config.yaml
encoder_arch: "swin"
model: "contrastive image-text model"
dataset: "rendered made-up planets"
train_examples: 195000
image_size: 48
crop_scale_min: 1
horizontal_flip: true
translate: 0.06
tokenizer: "word"
vocab_size: 28
loss: "softmax"
embed_dim: 128
encoder_norm: "layernorm"
encoder_norm_position: "pre"
encoder_activation: "gelu"
encoder_head_dim: 32
encoder_fused_qkv: false
encoder_bias: "all"
encoder_qk_norm: false
encoder_parallel_block: false
encoder_inner_norm: true
encoder_moe: "expert_choice"
encoder_drop_path: 0.05
encoder_num_experts: 16
encoder_moe_every: 1
encoder_expert_mlp_ratio: 0.25
encoder_experts_per_token: 2
encoder_shared_expert: true
encoder_patch_size: [2, 2]
encoder_depths: [3, 4, 5, 3]
encoder_widths: [64, 128, 256, 512]
text_encoder_causal: false
text_encoder_width: 128
text_encoder_layers: 10
text_encoder_norm: "layernorm_no_bias"
text_encoder_norm_position: "pre"
text_encoder_activation: "gelu"
text_encoder_mlp_ratio: 3
text_encoder_head_dim: 16
text_encoder_fused_qkv: true
text_encoder_bias: "none"
text_encoder_qk_norm: false
text_encoder_layer_scale_init: 0.01
text_encoder_parallel_block: false
text_encoder_inner_norm: false
text_encoder_moe: "top_k"
text_encoder_num_experts: 32
text_encoder_moe_every: 2
text_encoder_expert_mlp_ratio: 0.5
text_encoder_experts_per_token: 2
text_encoder_shared_expert: true
text_encoder_positions: "sincos"
residual_init: "scaled_by_depth"
optimizer: "adamw"
lr: 0.00095
beta1: 0.95
beta2: 0.999
eps: 1e-06
steps: 4100
batch_size: 128
epochs: 2.7
lr_schedule: "cosine_restarts"
final_lr_fraction: 0.01
warmup_steps: 80
weight_decay: 0.0
Rows from block 8 of the image encoder, named by matrix and row number. Each number is 500 + 25 x the weight over its row's rms, rounded and kept within 0 to 999. All counts start at 0. Numbers have three digits each. After the name is the row's rms in percent of the matrix's.
# proj: window attention output (encoder.blocks.8.attn.proj.weight, 256x256), inputs 0-255
proj.141 100:549522465458478515493519487495509475542514510493522498535505485522461546518479451458484517492454538516484490516482480513509509495513480535473482471500469483510449525484445513531530497490514538507492458523496517498501486504494506502436487519509489530479466461500478475512508467520475513520506503498515523508486491490525558496464517487536504483505502524466514494526508462498472488490494445503514503527521565438456523441520497454470522512508516455492482531496557493461507551512528512523465559492486527478499501488529461468533467464509503564484463474467514491446491503528484501507481531489519499499491500526488500510453512500478499479465482505492527506514524466505527478505484551488480543484477519479530487507480497474486507500522499497510493476531497487553507529493500510
proj.142 077:470514494517505476470487494529481474495506513515510527483505470513536531480506510471480450509503490490475477482481505506466531486519517515492539521519460472517485496478463493504504482494508490539487477479550525451529544466500529496469519550492494510538546469495504485473511523476514460492517489461466549512496465532509493529476484477488572476518503550493477502514488428458487550472462518501491494462532494523511505507492484480512498465510485510540501477494473497499490497489509474464483461488542487513517513557460522495482526539479514504513534527485485510513550510503491467498533484475476527483530485504538522448484495565472507486512481555468485488474497449497524524460527485452461476467471513524523520530536485525494501512471499494481454508491509500533479489506467491
proj.143 116:487481545501544463526531519487525515489503498489486497516504538501503478484503515516506518507510533508507502487528485509529511505471482526467474468525486495461480473497492490500533520490498497510471511489526498473538529459526515527515510517490463526505492508499538501489510535500517500488523486497505480502508505521476473483511489513482512518480478504508484523498515493522476505513497512525509500499508461524523549513539490505522463552530480528474533495512502508484495487488484512549502545497513584446492531450535470460557450446494518555425474464473504484436473513533528532513470528477429542487521467514522527495485466539452488483464495511470521513471548436493541469472505507486506475494501480503547502484537510498518497501493516473480489543499517512478502497541521488
proj.144 084:514530492474501508473476474506495491540489510502524498518508492499486512546504445454504549500473509476519542511502524468458459507452526488572520538472520540522548481499564456514433494526523484469517477477502505521490493535471507445476440467503549479485493491487467516498506502522499476520465537506502496490505502474495532483515513495525462497528483520481506475519523533533499492491523459457493502503489512477441497492495527497482543492467518442493504518501526519503508526516496500534442492543507506474528482527490506467499497514521462502515497501517498523501516505503483529483544495489522496516513537499491510475514497482533531534553509506520482464496461497493490512527535502516514540510483517490479497500461551487500476465531523483565521442523500487488507514478491468
proj.145 095:496486510512504500525514510488495508493510519463458497526496519506473481477492478512504523499486498489523506543500485510450502473480510493563473486437519565490484539515519510504468449467576525471479472491476485522512491521494507503510467476504512507482485498495493492522504494507489525539512508492523472494525501501496504475514543499517472547497504501527498489524510522532505483528552433426479465536510490508468492497490545543477536506456543473483514595476488557480518490495461536548498536512469532463481507484474473502497466481496518491521489497520540522469465514486511509520504505503509488499481519457489471525529466475499479506484534457499514493503485577504472492528489540522534522493502493486486501494508540483475513463535516484518539485498494511493521494475490499
proj.146 084:494522483521499503474476483516494474504469505514531518450496480480547474521503546468511457520525491509495528475508484539514547515545495490481493502540507488537505515475485520474508519494512472492511532483485490484506519477510500495507531494505498448510528549532519509479457510475519488474482491493460506496470545525509457528489465476459522483489525484513509512466511496497519514482490528527490503496502463539518532496469486494492460503508467514487510455474460494525529484509466492483497447511510506527507489563490530521470542539504490474517534543521480509554500545504499534465507491513513523487507484518502484479528533508495511480532489518492499498510520482538499524478495479527520422515539460475429536462502517472462510478486445511498576533433492493484519474521512477
proj.147 081:536490497492460496502503504507519511505452518510526463494496473460527479526515555514543460503510475531529482492524453542520547502517473521503458446498460502518466516479470564525523507492474507513505526484521508494548536464532509512498519503487489492499497524498523507514505519506526474484490523494515514473513493537485460515490460484464522490502505525458507534517475503489452525470510535530521523489491465502522542548531456511543446510534450544507505493532494475519483469527506480459517469487525505507507490508521488477505513508491500515459478478477504489512506490524512499486511512451508552523560482533514508525515445530477524498512510499495498467495549483467529472462520477496512472531525488509452473448513522522511478505473477471475529522478524480481461484510549494
proj.148 093:483553442510461493466455460526459480491496484520533524515537469511516535533488471452445479493492481484481497495500515478505467504512488483514549535479474485523499504520493495508510511508520504482495498471486493529450469522465491483482483466528542483463505510510487500525483485521477518517482497515473515516510475475502539482521509501508494516518477493479489513494527492489526500513518491498488499513537521494501516473520501464479510479478514459501509507461518493485528519505506514478512488472487453528490499513483515510482532520506496488528522527524499533524503507486487485518528484518482470483514535500515530450500557509508515512505476544537466485490509442521502535518512460490451562485487563525448445550465481525530483551495522538513445476549488511524460557449466535
proj.149 097:481458575505535501582560538497564525469492495448457463541418541471513482445487538528535518542535496522483525478479462547562552497528468529458477476500495470503481525483460531516527534526483508527478509493505468479510540494510537467522498515457482497497506485529514524494478532463505525475501480519503471503513519503500492478520510520509506532476492473519490489500527500503517498525512494478522497502466493492484508522485497533498483521489504499487540533509493517524511474491501511506500523527510516482515489471503499501514476470506504518480491514501500502492499501486528511471445484516473514462462494475511548509517529495480481467468469535508502543489506462513494508482486500509482463500524491462511499493555505466484521502517510516508504546490507497488500478536551496
proj.150 120:471493511522512470509507492496509529479483468494479505481475483489533505474534554532532476514554502517485496491470483508515495517519480478516499487483505463509484513496498502503510478479489519490502522480517491485512534484510520474515477519505482497516509528517535521477507523490510520443486524514516510509471509473492497512507515483501477490516509496477500498493515526497493490476481555533524551443455475497526514536512466513532457509537472533503511460547476471550473470505521467503502540479500514491486501456509473496547462446496529535474488448476493485454464474512501503520480531445527543545517476523510478518448422529466513504515553455503523466461538519444520476471487479515530487543516488483485454505476519499537486488529482486516511518539508459473484506526510463
proj.151 106:483529485521482508472471499520503485485490497491533507482504481485544505509505541484501492510538461526467502480487495524508506510531486501495557521521491468551505518486470513514514542523496482534471516487494460465501542478531522448489546540462497427507530512528534543469461537468539505444503475499483494490500492509495492518518512512511529510473500490490460506483518470473526512514484485512514494506502515487497484481485490483483505478496484495502477469484507505493519533507499526474525457506467441518500500537476527520466541559518476452550523545548503514554532496487488487483497499537469502479483512484497524488497558514494487488499455555494477532514497437519522533518486501483462501480463527506494528528511471529511529539463506533486460485485450518541494495487471529
proj.152 128:511533503496478497500501502513504501516504481525498478516513476491520488516493510461517492508483446501495470506509469522539499528542501455484525478487516475533496494508476524530531528536497511520487485510469501493483512497531501500486551497489487465520504491516512488539474489505503487483516483464484487498487517522518480558482492523510526477468526517524526484481467496449528527485453508516516490505518508472494500489497467485491491497504475499496502485485529508501526512492499482491530484491513465548506475521450512514490529538493501440509498516502526484539528522492483484496488473538491460476471544461456495485539546455531465496479484524506452536533452498526472559555494495486464501495495483542505507532530450556503508576430481541429478495457459539521474517486463518
proj.153 148:484547445504454499461455446525458459491523496516552541482528481518476555551497461471452489477490467511501516509476504508492490502502494497507518498480513502545491536502483509518473510512520524489524492498480522529470464524481468508492495484515525487496518502512467489509511482499483480502514488493508497509515486485507513489497503504516489513505496494511505476489508500491514498503495477468500476515487536455461462472476523498511542470469547468511476511497520513478483522517524501491463452537495449507547453551512557504444543551519451480561511538521494506575520486477481498465517467520501494487490541505522520474494545516521523522505476527525475501500491490522490535515520525468478525461460537490522497522502467509491536507475524511512477464520497533531514503479460542
proj.154 103:488549420525434504454430433523451496478464466534545532471540478518493552554516498439473442493487479522481510503485504527529525512521465534428499490546484474498487501464478523498540549518473487511491481506517536474529526465507526518509484505478479542485494476486512472525517506520480524495523494473511494504492498528499507526486511500485525479505526497508512474497482477473498510488481499499491484523534483527483543468513476476472494531519481510476513505467506536464536496483459526494466508490542499514524497504522513501497516502500503497491500519463478507520498508509500501493506508476483537495527486539528519489468485544480522496492500511495495464466520446497529523454527512482509550459445520505510497491473517496506509505501520503521496471488510497538474505484492537
proj.155 098:499455549502532488544546531492545498482505524463453467528476517501482470450490494532513528506491515484505518520521519459486473472481510506489491501494506508480522476523517482504488476508452491513482464514524504492501504517508511486501470523485457558533448469471520450489525476508498518504489504523526492520516499472513532479542504478528506507532484498496497465526519484504479483510498486504474515486505502484490471530471528528507517472491523497525482502495468494510472487491507495541493551483496541479474527458529478488543467451465535549474461480449507501441461532501515519539476520468519521533509475483496495532473460498497512521502541469497492480450500546439488489493532527543510506515523490468529473497489527482509492470557517463545507505510524463465502484527530464
proj.156 084:516480556448523473520530523499541497503510495476462445541480525466506491468486490517512507489515472530460498478487476509541476488522451496482511486467502492464497518459501514550508524546523514517471464492487510504498516499504512490482522516501489496496511443456473471498539489536472487494500497500508485474502477515507489509486503501487497505481520511511510501473487495505486504500477441436483471526530516498465500473505535519476535519480524473511497548502534532487521530508481535526507493497480514479502470510483498509490458515500494470532494498525496547530497477525478456517466504494448504494497533519519524536484485527501481487467511515508549553489536465477508506481501511495440554465472560466488500501479447517511539518510572531521501470522497520586496498480484510
proj.157 099:504465531505546485518540510471505534505477514503484495500500519509507466511508511550525519510517528484506493510524499507495497501490492479512472478488506486462484501515511498494525481486490502464507557499478453474542518459501530507532472459534475496480475522498530527505490538494510516465490510512496513503491514506504466465480491492495490504487494508506490505501510520523514498488487540571509514466471477535558539527513480508540448505541461537505492479527507458533475483497500482522529510529481525482478515501477489524502504501471510488481496523526540471482497521497487534511501519517517516498494476481479472524543480464489494498489503483469504476520480526505483501516500443522520454562564459525478450435496549465491473503511477505460567548481536447435456520493536465
proj.158 092:517517468504465538507470464498497499541476521528523496513513497493513490540481470473499530480492492492515481489537535494478478512476526475530493507503528524473532496527513480475469476473512469451535565482464466495483478519510453501522535486530469497518516560529507513463442506498546461489478495493494505489496522515503475501487471521488471504465496502505529504456501534522505507497470508523512513497470523451505513474524468479519500515475465479484495506545505474507500512507512485516500495525488522515482484526494529496463516515479480471520529510521506481514538526517476503499510458550520462492496505442483477471566544445532480518502485511502465515535449546509422510541511464486480467508528451538503511498514477490495483534461489529460517528459500516475493490463510497
proj.159 107:543510488470483486490492514502529474530492506489498474537500491495500535502444512490510521502482536481542519536504521465486473471464522495513506527490512527477520492519533480492451490489488491494467484524480492487508511508494525475498480502485483525464466483459499498510530507512508544518468529536522518518499451455510548471502562470570460519540489523473482493541511498526500452515521513535508548454500521447494474505516501498498497485496497487523466506528515456522454539518542475476524515454490456521485499456502480528509526479469506530477505502506488480483492481487496491521539478465515495546539506522516476533451478512522542558538520470515488464481484539455483500505553494516453531510487470516487500494497495487528471529507516459509497480527505483480463537499528493
proj.160 091:535547445473441479468463455518461501528524458568554509472559465537486550542505498466454490442455495502486499511513497470467471472495506493547508492459508535498514508501507480530466461492526505494527482497491491495475481515495507491467512485519538472507528477518452500491501500523498475518466513513527507490531462504496528470498521485484478519496487502502487517506494509544497472495531483512466515459548505470482502484530518461495514486484497469498469495480502472470484517509523514501512490453504501475467503517490498502496499483485519513508510478474509513500482487525478457551507495496493484524510531516492483502505516477505500483493512508516501512511501504496501516506518518460478542475434527510476533572526451531502528511478517555493456468488469534556516484471457518
proj.161 092:556494514451507488506510532484508487558522512533511489515547515531479498490478473487492525480472521505504477517507524517481506494501513497503526503491487505457483488492477495480510478450497488475499500469511469447526523482524507500502489517471496520515501509531521534467467528487562498463491514487477497506492512535486488504497475502474503514484490510486499518489495505519516500507494541523497489493511509500538526525531498486504491489515509529499491512516518466500502503461523486524526535475480519481457549447492452510514471452463566536468500488493530468401473528495499520528493544444493500497500424495462463525506454494480488483486533455444533484520485550481515445508475545475504487519503505481544522485495537497480497454517494433494504493526498481469518489497475489
proj.162 084:509478508477483492513517505524490531500499477503487484533478491509475528474544509504519518496492527478522493490488510443480454471509559492518502510526490521479532453482542471493487488507501484511473485516516495529503510526486516480494492519518502521478471500450508484502523471509490527526473529531529499521515461436506551481518535483529469520525508532448487473514552505491493468482538490492508533491503504473497486540514507480494506511526523496498510506514519492516475527511519493508477540478504492486501496447498479487520485437503503507480472493480513483455492491495525508517527510486553481551496547489474495534449478473527528521535535463509483490478467557439461505526530502508481558528492528516496496513431510517541471498540540482537448468567514457489501529495502501
proj.163 082:495532490523471509491495470522482475495482487533531505481510459506507522515501532485500466503489483527493482491509499521502528506545493508473478452511456455534446516484429521488535489473478511511521516491543539468517523465507499511536534520496488492531512502511520488487515508527523482450520472460470554519480489545518474556458481457481537457495509509514490501488455428453504541470464544506518499486500491505529494498521485491525495485509488522503470483524485495511457482490498475444521491492516458527487516506487496540515519518480523491476495487481505494524520518525502467511532490496512499520526485521552460502502489497498525528531535468474482454486475523498493505505517475484532487499523459552514498501526491534513473527429445521455488518467482518470486518506490539
proj.164 111:510489546504540499517541503487512514482501491481490490483455531486501467512532474526521535528522491529499525492487444533519547475542465544501440441534466515494479520443464544530516510515509483496521537491541477465533516483526516499517510499495496485495551526503507513481502522499484486461527469486508505470487519534497463517501469493485514495505483494500501519508476491483478508493468526494527495492502473534511521527482488508519489520520478515499515486504478512513515462475477477519482520509528558488498516501529491466541470505511517557441485457444484493474504474559526508509465514481493552511506500487489506484522461530497484470500496492498511506477529494512508471475485461501521442561539473493498487452519536497505466509491471488488525551495542467449480509534518463
proj.165 093:499459522536529517533524545467523550501499516467452490544498517511479456468475503522521543522487559495507558457465478500518516483468505540514455503527508511438526509488538489514477509483485491473529523524525537482513505468533514529515493473531462545521473527505519474497495504513476493478501514495521509484496524500460474492528498508461477488464516507499503511486492519498491485490502504509504499480461502488488497523495507504509488480519498505497521478519490501518513465526513489525479553486509550492507499459550486479560482450521508568453485440478473490455500470542532523528471522487520547476490477478501510486507468516479501491493499489491506503485504520508494461479518486528536482519519465506524477442528529459501461493485474501499538531504543510467479502543538469
proj.166 103:522486485465483522506506488493514494520518476489488488562508513522457535491504463449481506466456529547449503465472519518514520508495456533469498497510480486491466518476457524492516511479490518483511443505538498500494470524452509504474458514510530528487495451475473493482534494518461496537490511482517502515497475479484512496475527483480470503518503512494530502488515514486496471488488460433490460535543532487463494450513523487461542516483551455503508546490539510475506548502489537517486556457503506498502499460525502475525506472511500530493503474470475493476455499486507512520522503474513502530510503499534511544461496512475561503532504500481510476477513518484506519473552549496487541470468527456524481514486489470501504487555532471524512468521522492524509499505498484
proj.167 100:495502479497525495488491484521480511502496496538539547458502481494531495531518514501486490484517481507502520506511517497447505501502510510524512506503485526502493479482492501483494459474497476496508549481520444458507512506516530478531469512503524473519544529572520557433440537461521486451482484508508496476503516499510484492526525490500497515475501462511498500496518503532504481511497559544498516479490506505533468523462504524561484473475484533526473458516449487556484491507505472527542496485491509498468516509492491508506473460462546501525517500509497527468498510496487495523438524476475516478463471481474480473521483507465453454445475495488529533514505492528512468474472491494544448528528481478509484476520520492487502489519477514500528561501516473473529467513508458
proj.168 121:475520468534471532470460461537483467486470497512512521479483467486548515543495515490483479498521480476519496494512515467484466518488542472510512524533531501508535483537510470462505489520502467512507548503481464513481513497507479470514524507496524454513505556526508549467459502458519482484508468488480505514478525504513504514509503497515521505466509483520493492468519507471548513493478531527513514482474496506506472489469498508508498459510485496523486478501486492526493481494512485481490464508505436550524492546479553510467550574502479443549530534521511485581569531481489500472512464545532487504483513471476483507552529471539485499516482505492486523536472520528446522535482487484492456504517511519492500508527480514501500518476475520470491518482489492489491494504510488
proj.169 097:547498474473465496515474479493490497546511507508509492533528485545468513531463456471494530463461534485501498532497511479486462495448515480533489535461514526463538516541564471513457481486507496476522499493470505536471474526495483493510487492521486503508485491474475462487513493538493489546496542504534501502481478489509497481496493485501462504521505522505515492489481536515494486462500466456478469525545481503473543492538535503470525545492511486462525548487499512456518509476479538542508562472495514498481494446499496504549493446493512532491468455469472534464470496524492495554526495491536467513528495474492477491481516474525499508531496478507472481498457539484490514545529508525544544518489499515458472515469502476492500470521500514532506492493490529516501503463488507
proj.170 084:551495491443490493489506494454488519518521462541519497514513515536464548511500466497479510491494537491516500534502504493495476471456536523508502510481491530497514484505533494494479495473500528492515446501511513551471467554433487494506475497552541498489496496486451510481526487493488499548472507515515506493536483499519529473510518477524465530542473530453494505515524514518467461509551453455482490525508486500482522522499507531514545532476536488486534531496488529473522498491479522465498508472499479523533464483508505478510514476492505532514494502498529488509501471497485490519507513477482538525526494494516498520468484496442511511520540474468520501477496501495512511483503505499478544479483551474518495502469549495502509462584554466545497473579512487518518525505481491
proj.171 107:471455567519549493545572537485541522478507527466437447513441520458509455443518548565564492539530508527479514491493459506520518512486468505490464469468507491493479520505495512533503524494510514495522527529535512483516520501511525517537471508510474519503494523491528478497504509482489496490500522491522546503489495505478486507475464463471482484517480538490508510534473510510472478490499528507509523506479466528532487516495496530507462516530467538500502501529484489525477477514502478519525523491526537483498507480513481477517488460469520542443473504474507477454479517492520521514504512492511501509490492504495475532502460483522500487489548452497521497504515533489498479482484487523525450516512454502482480478502523473503509492510456449499529521481521496477506485535546499
proj.172 098:475452551519560470536546532466510533473503516457454475503482538479498445493495514548534521525521542481514504519508501498475487483462492494536489507483535519494461484517520496480506481450519542482521522477490476510486477521479455503509526463512547487512506546513476518482477498502506469512487496505473527480493547514487464487502444487471499486501482488462505510515507523509480515489491511480495499534479464556522522508471510533534475520482500513505547503483459533509533449509451485487503461530514521480495494509501504507496501517499503487480502498506507491534469491503517519491502496489480515516521490537511496477519495506513509513495518490504504475504505518503517483485503484564530480530529484487433497454457568446493489458521475455537565522479536459481487490505530464
proj.173 082:515494518504500482519511472502519532470478508486486503517466498480460475532492514517507498508503500512497506476468482503521513493502483504512467491508493504494496490478486520519507504493526485474488492512519500515528512505525510479526487504489473492463510500502527501490506510510467533477497532483558507495491517497470492495490527493475453504480517486503515495508507561501459465486495571578514518441469490516531489549468468499560459479524484544512494463546481463544481467507521477492520515497459504501494461434552462482508516443488510557465469520493527474454482475456505504523515511504468506501466477517491460548519462464519481500476552465504523469519504533494503449526466510503545475518525470488474449473466509466542501495542464491521506527511510483502498470529523507
proj.174 083:491513542478537482491506500492504572456502458499509475471508499489510471510568514572515495525527446509491459517509470528553510538509465494480491446471490485499480506485455538522539508480530500497513510484482481498527487475505484506534533476480538466497518512539474552514488509497519456490521480517463488470524509540526461477514494500530553489456484511504477525505526481527503547500510489516496467519522505533531533490502484499522513481484479538509475486503531490496514493501462516556451523502534535494496528552481516483534442516511502487532497471473494494513493547524485521477509515525470489492482466494504483505528515509498496474482491516485518545520497467523473496510456508484516460547542497477483485500476502504498512480536465481517520531536517478456502486492530471
proj.175 121:489529454524467532479457481541492464514502504518534516500511462500540527500481512469505462498521521460545508537530530434460470493479539460544529563480523530483555484539550451460476463488493494504457512486513450487487529509512517481534518557477520430505520529501517526462471546453546524471484502486468534536476526482508518503495503501521507527514543462519501483466521502510534516484509537504519499461492512485483488487478523504522511475466525503534477463526470488525510477491525481487496458521506462522514493525468542530473548542501482455538537541538493514538540521480509501476492506501520509502494504495489490473493500504490509500495472507501477501509491515512492491484477518512490506487493534514505522516518486502500523497488522521503482492510490508526498502479485516
proj.176 096:510528475508469539491491503522509463522489503488469512524490492497482503488478495444531502498483494525487476454508482530495547485480512513506471461513451538503467532479486547494474496472545510515517483529541551503500481502513489539501489514513484525532501481508511448498528463516485518496503506466499534531491467513503494550465497489486518479542526526500530505529456476459469491470444506488503514499505513507510492534487492507489487492522486506500482510511478489512479502513494471472518535469511508487471532424517449512552476451497511548450477449473489489442489463533548486525474524493500521487481500464503496517511480472456462486495514474487509525495493546508488484499528534457505488459453501515567514515524501528497519491468489475467472462490504555495512491522480536
proj.177 098:448528465536477487484469485542494460490483503512510513475520454501542523519525532471492451504528476497478481488517513490494480525512509451497518516528520466516486475520482497473527499503491516511476528485523460461525526468507544448531456546451508483457485513498533535496514530465489532467481509493485568582474492513519529528498530449537515525510544458471465536525563447526527479464523527506499494501498468523524508505490511489509489495509498500490530494500482506524501470512475504494532460461484477506480502514515490514457509496477509500504523531501510504518492528487480505488501485505494527486506514544524524505509502551505557497513490538509489470502542430479537536471532509510543523508494512503514494515504517519494524458534510494528486519509494485492515469493486492
proj.178 098:503497500499478541527492480510511483504455516474495522524472478491525528513483497486493520501499451464481470469540530452453462502510539463528514509508508507494511460518522449481482474546523453535494512520463479505498529512472503489518495503504484519509443502471503516502541501486534502481493513479525510489515480477494515483490541478524468500492482532485494509518498517502487483503511537513519536470473518470534447531484477526558513439497509506540484484531514475532449507524533483483578514462481472503446536479487475550517484453455551510470517496476510540456521544459507454553502490506505478482483518465506494493518521489494478486455478512520496517518486507517499507544480441493497517511509518544507474512509503516501478513471492512458506522499501517482477523480484502
proj.179 077:528473509485491531514517488491532435535504529475514478528478505515474505524466433487502520490462472480503529505497510497488481498512516469512524520493534541529531512503516490524456545562512473539482484566470508523506489525479510505500523466503469529512426473456513482533526458513513520521494506502541510535501509486522551506459530486545506500512526496514536473526492492520474478482501506494477534446504550464495437518470535499525532444504530496572451478468482494509469536539539481494543519463500462509496497500490494520472498496474533511510489493502499491493496486452515464523519500470529476543523521523480442518473475470500522531509521474508504482496480521484504496502505498518462517490487499509473475512493479484483522494474497484503482490486475494514508513483483495
proj.180 102:455530466540468541491463488505441465483501492519506537496517484520476509525506483476486478496488465519492508458491483524515524531528501497462505514522485503496502496464497519502507557548472470529503509520485542506481511496501478507515539476504500488521494509520492474510495479494512466491523484466486486496508525528502460530471471534440524478474512520545530488462464515429520560494435493495496491529508506502505497476498478484463473483517470498488497499486506498476520503513474497482496461501491479508529521524483521502488547555531484466503502504502489479551522476532514513470531477525508484522517514517502503470500516510493508556544499520511456465502472480496464541505533518490461494487505485521532539521554467535479522498420478527452485515484483523499537491487456548
proj.181 129:470517483528494508494458491530476511493479497508503525463490471500552510505523562502504459511531507450517493510528533441491438529504535471487515532529548496504539463541528444464498519531456475509475542486501470448539567451541541449514500521453482459497505507504529546480492559465552513424500502497482489491514505493480499483529502514499489512489489468519451510481533496499536527510513541537511520503478479516544510534517475510541471498518462539509519471515481488525474461503499470453497466502527467522541488527492537517502535516506489476504525529506469512562522507486524486469505478511491495477483504490509518485522515504519496505499489533511491511511492481523484519500506475507481488493520515512499519516504509535494502489481516497493486513513487500505514488513495517
proj.182 117:498475545527556506517531534499547519474509511464457469503483505487538443474495548534533490527541494467519498513503510478484467505525514493508503504507505457503505487531501482492524511509472503504500531464523488485526515493526519479517505528481471491493498514502522497497488517478511513479497518489498519528505490505498520524513515488495504512518498510480456508514505490505501506493498532540504505493475461549533524533507488538522467525507473535490530493505459509532501442488494499492501489505497487517503485508492516511502525512480505486517515500502502505507516515521485511499494534491498517493490481505500490537501487483497491470500501503477512511510486502507531484489475444581546485560561434504452478454478581468519424477492467462516546553489525445450450511535548436
proj.183 087:490514523493485533513480495504485487520487513517547503475505504489519474510496499501488488496497502544478498472476456544539570529518448521460491473537441495474469535455449533490550523497494483528508527493517505485526514490517490505525541499506480492526507493557515468516490510522511480475533473475498487458508518527475464529465461503454518453459506535523526509445433494467502540502468483489480500515525522525500503485476486486501489475476465493518451490484504515510513518504491490488501516509520510486489486507536497483515496511505516520468498490465488492490507502539502491517506498483494500455526484493517526474495509515479483482475479531480492497483501470521498499508524497475459447508515444524494490485573464519488499539423457514437504536437496526495489491529500523
proj.184 103:506515480493467486498441451536494499503516489477541528523502478513472556555508486445474475477465514509490502487490494510537497501499484512458464481529510474482481499490485520500537533527479511500493465504556530482527530491501543518486450485494507496441511467473494501517557507504430531481492495511502521537508439471498536511513546460503484519538492495486458490528521463511505458512546492453500492514523490507484507516493479509493514495496517492510514499483502538483496493494484514482466498497494466520526485490507520502504525502520476516531508489515482507514501485505488475493492507489490536507494505526527544501485503553465561483497478526519512477454545451495557523466537511477508534485454562477511471521493506504511508486534545512528456477553505503545518496492483526
proj.185 078:481568493508490488473471519507513501490528484495496473461509478463513506456492555457516456527518525491520480493487426508524510529491488492509530502479475452528467514546484511502511515522489568521517452485526565483501509476490500532459487504507498552516504421453486465524556456543430493541506518481485496503498503475488514537458493479516518460503518508487505491499478500463522480501506468486454490530494506510481456473510510503484494498505531482512501512459491514466495509504504501462478476500507474507523488459477485492540493491532498510513512487488479522505478445489515476506506531490476541446511491489520508530443469515467497464499515521472506514472520472482496499476509515531510491516485483467520515487513535506485480488498470487487543482476511528521528503529473529
proj.186 105:547457523437508488544539521470520516505522499489481478537480561500423509488483446528501538491463524522465473495499546514523510482493502506462482466503452485477454461475446523501533516479506509474505466526506526518483457525469512542485449470526508552484475506461479462537525462536451527549501490512535480508516476514512518475528523491505501524516456512495506502524492497510480477502489493483492505520515500521497529501489511519473507522517498488466514517495508507496522482487476517515507534474492522485497483459533475484504470468490516525494500489487508494449465514482502524507466527462510523506476507519478484550473447510483506499477554432513547489486537517492527468481486502482516524490490527489486518479485500480488511468538527466532522478513524500493510496505487508
proj.187 089:486514509477527426472519492485493474488516503528510509467524511490487513488537497483495509477501498503481498481513510507475487494481493485500522512500508503516486492486490498505493491484546490475516465480515527514493438516474483534465458480526539526513521461451476472512530465546438496535484535494505518505510484488539490508492489473516524505502527495485516515518489477502465479472532479474462468513502483518482465508460580518500544470489542476509507493477451501499499514488482503542471509493493540444484519499530481447502460473478529557484483507497520528472439481514464513506499480505514467516484536511491517486520506495524510492507492524548486514483494482475490532506530573494529550484471528447479475498488487461485552466576508486516513483510524485544533480492495486
proj.188 083:502488545486510503532522495486530516487502498478474493533451515494473488490484477525504524494479498521478521497486487535515530510501474519509478468483508533499496522461495522519479507505524485458567501513497543533459440550480488525490485450547541495482505512532483485496497464502455460523484496497523471484527503479504512460508517500508456522479474497511506514484502530546502450536517494497507503495437547454446451529474503519540552462438526483513463499555500477533475506539545480525472522528510503485511496528520535465495496513519480497516473493470508484551482498501514518499522463528512468508486531497494476508532503440543507517538511496499500505507471560495473510533513485489490468522518490450495520483504535485475506483506494478527511515518501478480525492526512476
proj.189 088:456502482499512477473518496489492502486515520495488503489511518499482525480534501504494490475499511510495515498459510487483489492507506504506522518489508493523484499494487477503504483495516520510507475486558528506487454538451519526467475501532537544497496480453491431514545465514467500552483530465543545524449475506490526507467514453492465484545512537452484535528500479503490445453521503513511524500471503473517508504504490515520473548547520511495548518529512498518473505496495498471486525534497514489505491476539487511513517496501494525471472481488525508499468464495508522506491522481488559497524488544496503546451428553482532519503549477513520475472566491447519453467528470490492509460490541502485479523483499511525506519521527496514451498547520479508476535501485501
proj.190 110:470527475546469533502453457564507459500454508504523518477487460482552519535476530462503455517526463507465512450492519489498497529547515472470548539541506473526516500489482490483493530532483444527499540499497492471512515462513531472494517488479493473527534512523526504490474527481515503440505494491473515510475531477493491535508511510505509492511535450495497486464533500487516531483470525522497507489503511524512516488460510505490486463525479516521481433477464499524537468491480476484488455493492473523507482533503543519481542538488497470528521528497459519539526511489496471493505469533487481477457514481486506471536528474513492501484479536516487510532496469552471548497484515520469502465484509497499523507515487496479523532465517545484505502462486513527518467497494505
proj.191 102:547451532456522506540555518474526489505492509480476448531464534493438499493489467508528529510467507502495492523484493519524495486513468527498468473468480534490475523478489519537489507471520541477504477504505510527483475531497499508497470489510501524467483495461485466524529473535484494536484513516504561530488513504516492527483488460520507502518523505487518464500500507497496482469523478496509495506520475494497536491551497494478488545498488488470506549528550472473499523483489501552479553503525530495494487481524499474522470474476513541480486473444493499465486527520514511514534522458499529522535510549509496519433455534497515511529559448529515467472522493449527488480497512516542514514484493484460481505458532484502490468541493470534514473527517483493498517485501481
proj.192 099:524493488465523495515497480489511483514528511464501500520508509527465550521454453466465534487473482472507522511492572459462457480501541475501534540473535512500535472538541433482479477511501486486521469553483547512447443547479496501462490486512510511502495482507477481510497488529487526542489502497534530523491438443494528479519516485519502517514512530476473488490512488498507486479539497499506502447517515453497486506493498483530540486494507476518470479496526478508472546508532495510517521481493458526501459454507497511470527500502486513502514504500500479501491502490487487493491508505505487523471502491484467517491493481507484504479532454540504489531485554493508492497489508456461520463475548509519491525497441498506554515509531520489443479530499528524507518482446508